python train.py --num_classes=[400, 4] --norm="batchnorm" --kernel_size=3 --stem="deep" --widths=[128, 256, 512] --init="trunc_normal_002" --momentum=0.95
Rows from block 6, named by matrix and row number. Rows with one number belong to one channel. Each number is 500 + 50 x the weight over its row's rms, rounded and kept within 0 to 999. All counts start at 0. Numbers have three digits each. After the name is the row's rms in percent of the matrix's.
# p10: first pointwise conv (model.blocks.6.p1.0.weight, 128x128x1x1), inputs 0-127
# p20: second pointwise conv (model.blocks.6.p2.0.weight, 128x128x1x1, transposed), outputs 0-127
p10.85 098:472466425410521583532583443520555503563481420608458442552525505508506473528358524498494569491447520436474462666451569607479496463476513510478532545518492506523477477523501435494515487513517530491579484442463580528520509554520497420485465547430475507524503602569522476479405465418485449608490507442435472499477464531447510467361519582484549490559518527557496499480552535497534434560538
p10.86 114:443483519421557545545467572551421381489541535412455574394423560566563372536455568530515493513520487466453502526546473497434458552601460494524456474451486519483618442562508620518492452462481428453497432493388541486525494473398546563525479494426406428502477461510509604489435524507491508509462494508503468504489555505534551515498500520465495525546462488449465528460526567484447450415546
p10.87 103:480457493530507526473466414389440452530443447492529571453557464520506521448648442461463408478551451522515417475491480591491554450438497469445466481445524402515489451455446552604478536498412520512488465621492545512527481467514538577532495480449408491448486576486488571534483561493484419500466425527402505506446436492486516465537451512403539446456400470467465556490464478468461491424409
p10.88 101:557522437455498412378488463509514496605458497468492517455450459635509516505492404507537492538507529630577528581454479547544484504576525497485505444575515484534541446481545522590502491577510552530452440509528438437454419454529523425492527522554429446441444425522400457483530456438523504565483486539517451478410546546559472477568506542406527518460507448483489429471610543527472537424532
p10.89 099:493588502611484552431420506453570472535456535431470521472541493480495504530572601570550523439411500466588509436477430486476520483593383500523425496481481497512534464450469467519574473431509479464462403421506524413538507633556512446460447483487560468549443506407531527469509490522569483440509494546594462477472498482482543524546463616526468435496505485420464444465475551556471533552601
p10.90 095:480505438432479456452409457609398474485525534493422398544435471457501554489399528436517474597500481536499473441501451502495579468482541540499483421533491487490472458392526448596493498475488489470457517599454442468562498591521510495465490490481506457404493464490455604547453518561471485573546528512348496506548453450433489429515451525416409553487472457500470611499533543489513455495446
p10.91 100:445570547557509492462453447472484548492469421558462569508489481516497581536362485419507454553424441555543494415541496579489516572509544466537507459457451533528421497464472491503593524615461482533457486602441444520400472435531473460466418455526449565510481451494565582549536485566540438460546588426515484479523464490500442432564431484444490519508556471482519604413492476438550460462443
p10.92 096:405495479511494543422533502458552446471527461468503513538514503453492488502457530453496492464442484538510552573400480551458613566530436479360458462537505464484446539510513505458516556486563483492415410547419493481572432465571495483558551454479461435460472482409584577435695497474435459550530489498532430560515467530453483504444456577473438486510528467492461490430492500552485390438498
p10.93 102:475469413554420458422466470489579497529420444481600431407459435499513581489515525566582446519463444472565455522535501498538557450533466481487519513465441521462411431559460510563522512563506516472524530452554535520494481519490564472545496454468489537451539484571572489498498486466460580468549514492515478568549441467580536623466452619550462429533473514407518393430510506557644459467473
p10.94 094:449385481504475402471503521427494434479400475464423481620422552468520524498544520509531457433405480483488399371503495490493392415507524471444433495527450569481439553431519469529493472532457544533481583508507509438564483510500418499532485465472549498423473490478471370535472566521498524478503418492536594482510524448438449437453441561562459433531444480518523513491516423467575551480451
p10.95 100:463480384502605532476510551462464485505461443404528481524498549408449539517503506506549482459522440579495559455502484490436455472543491554503499396588470509442530450466456461463499434395463484505574512462440486533429420566497431593453570646520547494511517529534585466495471521426594488522580501517458536553518463555434540509397506487509561529465473475589489536404530525519486461606514
p10.96 102:553547499492584526484535473511433566488427528561416599446483513531510516559575519533480432601514491638466645466550509469443494473493450520516521442417471491435559408596427508548566476407526449507541498560429454519516526458513523433524486512396515503454449556555500569606461557506606469463553415523522483538459523527494431519529547486486495533421473498441506495490532512520502589501492
p10.97 105:532539552430415507521576502546470562552423449523531518506513439470530509483480461505545487479509426511564489446598522564607493491536418439408458422434500466535581542473464435532464452493452456487524474533452567513566485541385407554474420486498506478444422481452478429520481544513456411475514496508414488507444605548364502473499437363502460572465550534551484477464459508493495430480477
p10.98 098:435570429471575442436482525567548566479474393512493477386500550550519500467436500479599454497467461400569448544521468512477527507465454453507515491506530563588475486520558426559557549580467479472534458493560568526442496520548516581491424437560466545398463444594485461538484592503580537496490548467558523403493511532476564552482543485487490423497522516441553566536637443478483533484557
p10.99 101:451491616479416519516530590503529501442540504467533501540431428492530487503545571510434496495492486515529347536404449493492469501502594436501517552495469485445487531511419514528521515406501527575590474537507404509588470440490514431526503492368502499448487441388521486420445456465489486566502484485523586488503503557479494411571496458563560446578620584501459501528563540497485471430509
p10.100 093:463489405542475496472448410433473479445529462430522448464553441500486515518574510449514487572458534490429525510503477526492514488532409428519485499527563480511459452533460489459566476487494524572569530499526422490423575460513560450638453434411415476489555501488492451501541340372490524535500461567484453600428526580536459571433470504574467491439573466501428478533510489515528420439527
p10.101 100:522519533449407440480505508490529538581471531439447579597513518484430507495456433514539567487437473523452430529519421562494482481464381552499502486440489577527480498450515463590652491499609546439514449468483576471460478485549455439567473460536522513507442489509542506446537504565466539490563494571425496493523512524438494444598453541565610455443534466551536530421577444423487432573469
p10.102 093:515468490495548456404577520457577482526491441440505534514440524495477523382462522528513489552497550446622513427473568554493502561525541492471507540483443462493489419525572485407478548486480618470515465513558417381423470483520521459523400525520494454495532422476450442472436432551431527527484504432577571565477596462470488386407558540486472548487477547540514421534491507464506490453402
p10.103 102:488577530531449520439476458513463574429528461522502547510434507526447541458450473439477443567493511586461489460502554456561555434519538414481412556488479538501541462456484439512508471496456493458552576398430565545460535497528518446482475467421395506562570579523614487617525534531563535562554502561494450510608524415463441531471471498483484516469395529488405583490505459630516480500470
p10.104 094:451535477430487482490473461464534520467438521492476469483419449524489490471505520473491581482428576566501558449484468431531582475415441500542406492507490471501534434457481323567482477542417483536516586605486493468531560533564544494530436519503456609443480544455366587627467508531528489481467586409491497520461467426491457435520512565556483456484447534488458483516546440445490512483430
p10.105 089:501656484554542471542516430646546567526567491528584444475458578444551526508558520463496421495459519570515516545448531451429481462504449433518468559443445505492488395472479454478524512458567557490481562571488552583556565461508410403502546457467533523433437471479606475531475443536603446468482513451560469497519571534523493517436564463539415481500469491505513509493466448439447515542570
p10.106 098:461366476413447496472463491545496577471581485436418478489508450450461476540555491526595530494535496495547533493501458509523516525586551470525420491431567536383542593497628527514500492466441436482569429520554461425521437481480453511489485562571497535467514411462459521487486482558549537485589550623526554500498474454560543480588518534445534461448464603510420465387547508508506512467496
p10.107 098:458484501614488413533476442443588459547416574470523448485626442464499529537586461381503495534453442443473453550525467471480488474530508460364466508513522486480506472529455490562414577567429444455423516552478493524486511504510461475587469461521466452530486500504486598580473370502458464424432443413494524505500528474475474554548527482492482440578585485465473500504475521564464415462421
p10.108 097:466459478480421506471502539573495521481552422502481541499528554473505521521530514470475489445555464487553468456433424494397453539506462473534475445435592481526521526410452469525679450467438570516506475466551469466552601621552547525453577581498565418570452514491478544517462437517502507478484612510503458484523511394544523425576498477551501498449407498500474505522381445502424550518451
p10.109 098:520462494507445520433602393521488489487497503561470446528595438435560527499543562592517498434445455496447599534510547404496575505389471496538443519456527431600479461462528461411545437539456385517504424454408473483552511506517512455475525524522436433541490562515628463561507495459574608551557513485526494507550467529477497443387567485456469525467522476458507525508547474485552500552474
p20.85 098:494541609521469444595485431538515414550515509522476532567595463451504458546487410394500648453543549498602496518500513473572529470506477518449536543519553474495445474492462470558474496459539499602438492507448392476532522425510522552461500519504541550465571412469516593485478414506523508446506416523439573529560444419489386524442478477477535481513441511507549462453392501564528445505497
p20.86 117:514507521520533416499488483516512448606549497502512542491565468452439551606462552614559502541449523436559533545410524569497456539459504532578527470452421531502533503523518473548474503556474520511575512550508505506557592466544578539317552373488531508502554525483594504508527544534539469544545506374559535503533529458445542474570453531486520429587462570517559450446522432488512471507560
p20.87 106:391515516582440542543460538501466526473453458520499519473493500504485563476576461516379446478484458496519526460516499417452496419477404529487516521496495469518505554454492476565573536543489500480541531561464415505461392553509527457481502471452495599577415404424527443549626466533534503489540534486496433467477556552486555478473565433568566487370653467501452512518456456526598540497539
p20.88 098:468512551512508408514406465456439548548437548447364478426499495520607492567489515548519497504498530523462464530563527501537483552523538458464474425560473659482506391416477432554511546468518517460509495527531523525476447445506509526519470438534487552503561406495554552470477505507433519511498553491544567461554475516490405474631501551466416495560504602423470528540535456429383540457470
p20.89 099:470457447413495503404553430505510495576482517533484449546501521470485508439458532403432540530430401532464504520486520496549488506593396544480457424453450552436471531591497498561518453413553501545500454467451557538532524576521473432521542535444444525466559538417537512506542578484546479514530501508532496442440494442570650386498435509478473531549471471512568614530475406499442488412474
p20.90 095:522509528568546474458570481454585475464538498586427382465490547546539450505530598602535507584482517537430532447477542522528497532531567476459460393565569516504566524479495505544510432514541466400530598523444527504579467518487514451473557582514495496491418506509534395555526493494548595433534546529534489543454486553584496558500540634541393468419474444523438518463458545547497462487510
p20.91 094:528508470516512486452487498537541456564576545511472528481541506396560536498463578365474510486553565552503422519506513487451502497461512567548401522511540485464502498594474583540548451482556578549482469515464488567518505593540468536526457382534640396428515502555560491480514510513529587617517494384503551464464549415505545528450419534491478486483432533486497449550574521551428557516456
p20.92 098:387522468507516480530449546474505494401522578547536505517425524508430511459561470582470538445501578501434508552569545451366459569488490371463561624474435506544473463585499472451521527466540454555479505475518529403493418518568530565424498530468489510481554575405471502546469500476461427528431483452486447506467515517403458478522474569546542479508510409539425527508548604466473541495552
p20.93 099:517437566601466493447480457568458499561508456497455531553417465604565568443533410431482407541534513530461472548534453463510594531502591403590535548465545481470384467521463429465518497573409478513472493499511446483544430490554443440479527488606475436504502518518419537438490458509533500546502421454531483370508503446420462464508530518486526565425437531507451527455484572472466558531510
p20.94 102:590443512525511532466437444501433506440562525588537459485484508498423448544455562408411487479566552505518458614566452443502449426526454472496434488440423419555470516585451515518495474522486536484584397529495422486475443591494619423525452515482465526545489535452505491441580539533554496500453544510466520454482506425502470504519527555600462459558411468391524546489487451448493535504399
p20.95 101:567483581469510590404552474638410579479505442451546463536398582522509435485550483547544475526436470547491463455545474538547513527444527593434471496583554565581469462482511594389474453451439548470597568468518505555442511583525476482451547484468468481498512504521501487497499438591524508573513538508508517527562474509495485511504608418483505564501529412571423485547513491438523531566530
p20.96 095:514429615578560489454518567570528504524430471478566468528479473532488424522510558588476494592509486490501500478552526497623572559482578435534463521450515502507550527467541495615444515474492525456484524527475566529451489568514539467510624469563576456484495535552517529422554428348485505563481439526536536526540485423481454556526563589475534517488422502563489606483588467521540490571477
p20.97 106:533493552507495579485529478559480561483520568482515505609541578501468512576469533548463513495548496501562377486476508444534437496459506532510504466648511494478443505565502512524454479540428453539535575613519423349495548518414527472478535623440504460577486442422451449539548483475498465504452516612505524608498423482434486524482470451457491522508515592469562578546479488496497546434461
p20.98 095:516480470500465489578521481506461460515584548517491494546522542496528425477525491437421494432482547602558519490462531520528408502522514470592580490409492458499467462494409510545377477366519469467551560535540517505529603511552528413519449543362527580436537514472506377488535573463414479478523472591489538455523398540473497474537402476541508456473528551535489526590528544489553545472490
p20.99 101:592491496539536467575484508684508482389554488435550586479440503574474437448499531428579469487521594467451544487593631478490565530436561519480364468510469539413433494502472485463523456571581484478527589589502567502478582489540456432474485462494530566501504467525546538492538503503508499482508484463473518494553499411482448446482482415539496510512530528559528514453505500455426551513540
p20.100 100:523482545411520496359478471495556488378527495535497474590563498543513531514500459464535464440575469512518592460518553567455517541525586494569488511497504505503470499546524437492576526517469460526588443559460599543548503487475562505509509533402480495581421601539497561402509510441538453501500474503548527512552577507445540478528503509468532415586606473562545604560461567461451453555595
p20.101 099:484490453558393462574562518511430529592623440548552463588529516483409472445489526498618619419484457530475498497386424414441423560534518526496561453538488538543433509440573497529444554491468496522482491557524517457498503485497573454548498430510485571571524467520513499456446519463443478457455507477472531500529484565491354491578556539558502470514492527562473600552468485497553550480483
p20.102 095:511413542463528489527431453455611512488547545515472526383561478515460460530508491591484404527485616493493475475531414497519480471521618490446481467509435519446415477430354442476467475502475517538494503359520495483548591521435479572566550556590532464485418515535428468552508471527579443536522488495524438485502538410465470527444504482470519459486600477528448519441524453463453525503569
p20.103 108:554592495494417483476463566492510502497358451523547568437493381495476595466453475510448413475509499506507480525559504444492415458439463439532432550548457613531470539446533503459450568499471465517422514489480464517450372505606522566497501515501519549547457467541505459458490477516575531533531503481529533504502465496504556473549538360498488486472503413454517482482381538618456567565559
p20.104 094:571428476494560474495562528465359491476487432519488406382479500537463554532542507420424452482479473477513494511473446433505548508499465512504504513437483443550505481553496503511485495516497631496484448453537445496482416537499532544544509403505554444531440578395477503492543483390481550613516513500493465419543528440420485529579467477471549526632552464473483526382493412438569542468529
p20.105 097:464462562484516487456450549526444564535452493506528517456498526497493554487488520481506592488556468509407513553519538603486557510518566499535582475554497571476527475514448539529564505457566576490456579508470589537353488514485553523514488579517534548563438630522548475574471552410546511517512447517472508459514547540574523559496488523605407440472490441560452520583341527474531596544485
p20.106 089:442537439544517444574476558515461561525502574629464488517408468441518485592430485523484549476496501471496655537440530484476452496473445486565521582474491522524477534420502515488476530438377449549452456444503444472418518482461455508519411489547420423508604498478573468485516500533470431483527492559577411483537499575455454484530506522499574516560457467497459509620550456548503468527390
p20.107 088:445485514497447441533363535517458502503466455480485448465424445518489384486600502501547529523514437452448520559416529451478508449471584450539416483499583505467473519441459453468501407540432500402598492431464535488509507546505353446524476482487451460529416474403493560511416455506442567517573442503521548455481591504516496539488463481412529511545485476530446540521463545455580529498397
p20.108 091:567614440537529441478423398494530523440431467475499506491505584566543470478504497430563554494518457496468623498440453501510511537505510448439403585480510508505558502503540569496479584507472555453589541525536593485480578541470456463477508569404454511450600394567457459509557475491586501502472532465454540573481505536482414549488523518565513459517504488454553379610431458501460478484538
p20.109 099:492505433482431456559574501479515582528507482495568434480411437547418541541581497485516555458470470456522565478461380550623426478525482509631423444503386454522499504534527451594529514485604523592546474459556457487599528528484463464450441542404520552556448499490478466535515421541524488522508379473510524555514545474544593511485432520482453499530446445475438510526492457521505492536468